Rows from block 7 of a small segmentation model, named by matrix and row number. Rows with one number belong to one channel. Each number is 128 + 32 x the weight over its row's rms, rounded and kept within 0 to 255. All counts start at 0. Numbers have three digits each. After the name is the row's rms in percent of the matrix's.
After each channel's rows are labels from the 100 images, of 14848, where the channel reaches its highest value: "patch colour" is the nearest of a few named colours to the mean colour under the peak. Only what is clearly more common there than usual is listed. The data: small charts drawn from random numbers.
# convs0: first 3x3 conv (model.mid.1.convs.0.weight, 128x128x3x3, each kernel summed), inputs 0-127
# convs1: second 3x3 conv (model.mid.1.convs.1.weight, 128x128x3x3, transposed, each kernel summed), outputs 0-127

convs0.43 073:096106113082099106065127144130077133100074078083187110130093121130079103158143164121115131109038079135138114194134088062106113118146143124144059163093104144120134034112088128105090156104139123123140146106115105101141109099131075112074132122108111084127118106067072133112085102191106118148128130112084178097111168095145117140119094072099128087155147106113135170097109154139107160076099
convs1.43 056:193124115105137113079145121116126124182146130109122128167190127127074144094079093162078122100148106047203162137166119142180107114148077081130103098168146143098140116181174180130080141097141120159193180157177114150138142084114140183144082100133199120104109063162107134117138084110177148151106132110171107146153101139103120166144116165120154136095119155159162138170121089171165097146100
patch colour: white

convs0.39 084:177186154115104168110136129123166145150118154255148069154065098083135114143096115128124132042090159139094121176128147083164134109135117176148185144140125078114071122137147152106122148109090161143162147148129125094113165131156107148120092125170155090101101111088100154127127123129101129118171146110069177147144164144136162100081103147125112075067097066087141127148128091112119130145149
convs1.39 108:118109160108122177154129173123102106061157174163091130160090130090132122162118098119142096141112109183128168103125065129160155100137117139117162063130148214150125133169057146193135093127119142112125184110125110122147098153164137104179087104139156073093090105141070131069127131117121142127099102113172108097142136071129118191105161134152216064096111172098132104128162098175116172128153
patch colour: pink

convs0.76 068:172179172094110107139182134133157118096122119132073102167103162142150086082110124091091058173138125138137132091102096122134137138139173147138146140156170129181133146110103118117171190142046122114189142083115144149165133078121077130105072103167162162159133176132170155103094210144117082178111128088119117105124144120111176179172127123105133080131141140141202110156144156158113189147178
convs1.76 089:100085137160113116109092089117111142148086126121054122105139084150171155129121088168141136141083137088112155078107096163085172134086098098130116137169100087086089079117180112161143075150205144131095115140124118129096165162100157131071185185170110142136108144137119102117103121160091145190136105091154071145129148156139123063110131153084114176068128104075137143098162119103045170121084
patch colour: grey

convs0.81 083:160099138083084153186069121140221058131157146124132105153174161130184133156172143131140140161104115143120151095100107159097129104083121087103149139068156135159113135141134148126100145133196107120124175143152158168104150108120096122169128136092118116169188117155149081123080130156135118115128091119163133127083211156118106093140243123136131192123127130196118144171164100147160118143155
convs1.81 018:108142134187191148131194163120166173127146157131110164082146157149082068137104160080144120129083152129063105109183147156143074163176088131094081109150186081163185131096096119122053157107167101140100125084110109160062094136118091140087122111167146106167140171127119154180126170138193130162138187107147147185105137142152145125081114098172125112110102090118116118133129129155127103146102
patch colour: pink

convs0.127 153:161165255140124065163137112135115116147088113088130128143091087124107123137145114135142153119082020111069147151101129111072154121116126119136145179132096126124123207130112158119164136119134139130132117098114117112149156131149100107110123162115156140131103098141150172108092101057111085155117143121210154134133115135149120139124165118125107101105125113146190135145140154116128161134124
convs1.127 156:149151062096091121108161175150126147095130137150111088157191128100203088183112122088119141171097122166065163160153111139117140140155159140113186156147157118149161093166070109168122113148140142130128100157093102120126128118147177086181161096077125122193111153144135161152071204136080097084134127081118144130158177130138135122155124079098126128112124068127148124078130209114084141161183
patch colour: grey

convs0.45 089:137150118148135143093136124134094159112122129117095165108099169118222127116161201112109216182089121144120214173126133184071140122128171138090164133134171145132129131143173096123116069138063143158088165178121134087121066185124108057132122113121106117177098093131144142103098156130097114168072137097119087096112103177160174146088129140133114132126191139105141143128131136177103113101161
convs1.45 111:135118104158085147129138138109110153159122071178140076151124153133135148088164116080142128147125140118194114159156083143176143108082099199091148145122155164064153135126118187131070129118117122096114166081139132150113145124152168136124096114083149081125146086158134185130209134132169095092223151139149148145165202124165116103169153128197128059114123125113142107114100150171182097087133
patch colour: pink

convs0.84 086:162129255161097187224076110131136138127142126119131105093112122180102151177116089127145113129103125146065097087107148107099187153125117156097128144084145156153130115097150107148076131171104162148125157197097084111122100188094089114088147120129127133099180136110078098112118130115136134150124125147162118090067096155129112114138099141151114081130123148126067085092155105109103134150116
convs1.84 092:136160115151182123092183219181197099105148159130090158177140133126176076179116152121145183119138130110125181126097172145156098101141155144148142150119083092198150130107107161152102127139098116111101125159119146139120167125109167112190112104176089126122177118120211106129126172136184122111174119124125094134167201141181127070104121125088086128175114092120134109158080146183121135163130
patch colour: grey

convs0.96 108:142149147130135134126098136118118124106126119118102179053191150057166165101097124114132032100100133130108109131072091140095134139109124134150126136092128191165135119091176125167050086105194122073152130105116135173130144094149116167170126109072170184157214145092127061184180114132115095150102110167116104112107102135088144131129113101111123114132177093148123095126172148130181115106144
convs1.96 122:151125191149120090184127120144132151096128145120165093132074100126123133114088099086129155138131072120156097113151183139145139118129126146087096133134144083095129137102139152144160083101045089152188084135109155134126113078134119143158239135223178169148107138142085062147149131071138045150136136129140155096100128118080100117085114109159120161085113118124131136121086197113113106092142
patch colour: grey

convs0.49 155:106132133107116106254102138157133144193138134071114104120111111141114130121154136099147124130125147122135161143144108145097119137126086113147166109161159132140125132138141124147128130123124127136128147124098151123139105129127109148108132145141135160106112154118134131106129185136093130152152162155018179147159135155132132129101255136109125105153141110242060111125114118134105153108131
convs1.49 061:066139146124141204062087118129095171052124150189074134117097175109113148107064139139134115152193121153154126100135090124168129048117117139095126151151176128165140127146085091199128110131100104128148145089075131124160126095133182104110098132106117104139117145130120124113141086161107101117138163117116073130214080108090112152150022133134154142097109125097128160141156095171103125144108
patch colour: pink

convs0.3 087:095127132111150112120122083130120115129141127137113146164198110063153156111108090124152072135114142100094080050113090138165161134121140176174154090144141152145164127125077140188100099108210115084181108154096140153126211106105145154136122182028150168131211155109100121099173174127098098155101127124130131113084110133121130156113127126122139093123099134144105120138197151109204147112149
convs1.3 123:206160170146120107164165110183100125100137152113149089063121109104115118105086113090105112169162067173117134158111198114162110164155146108044124103097093082159122096128187165138115153213120079105118106156128149103104136104086101171169163109124175135120126152100081105117116115085159118119150156161148147087135169078076167178082121172117132141144133102124146131135097089112199101137148
patch colour: grey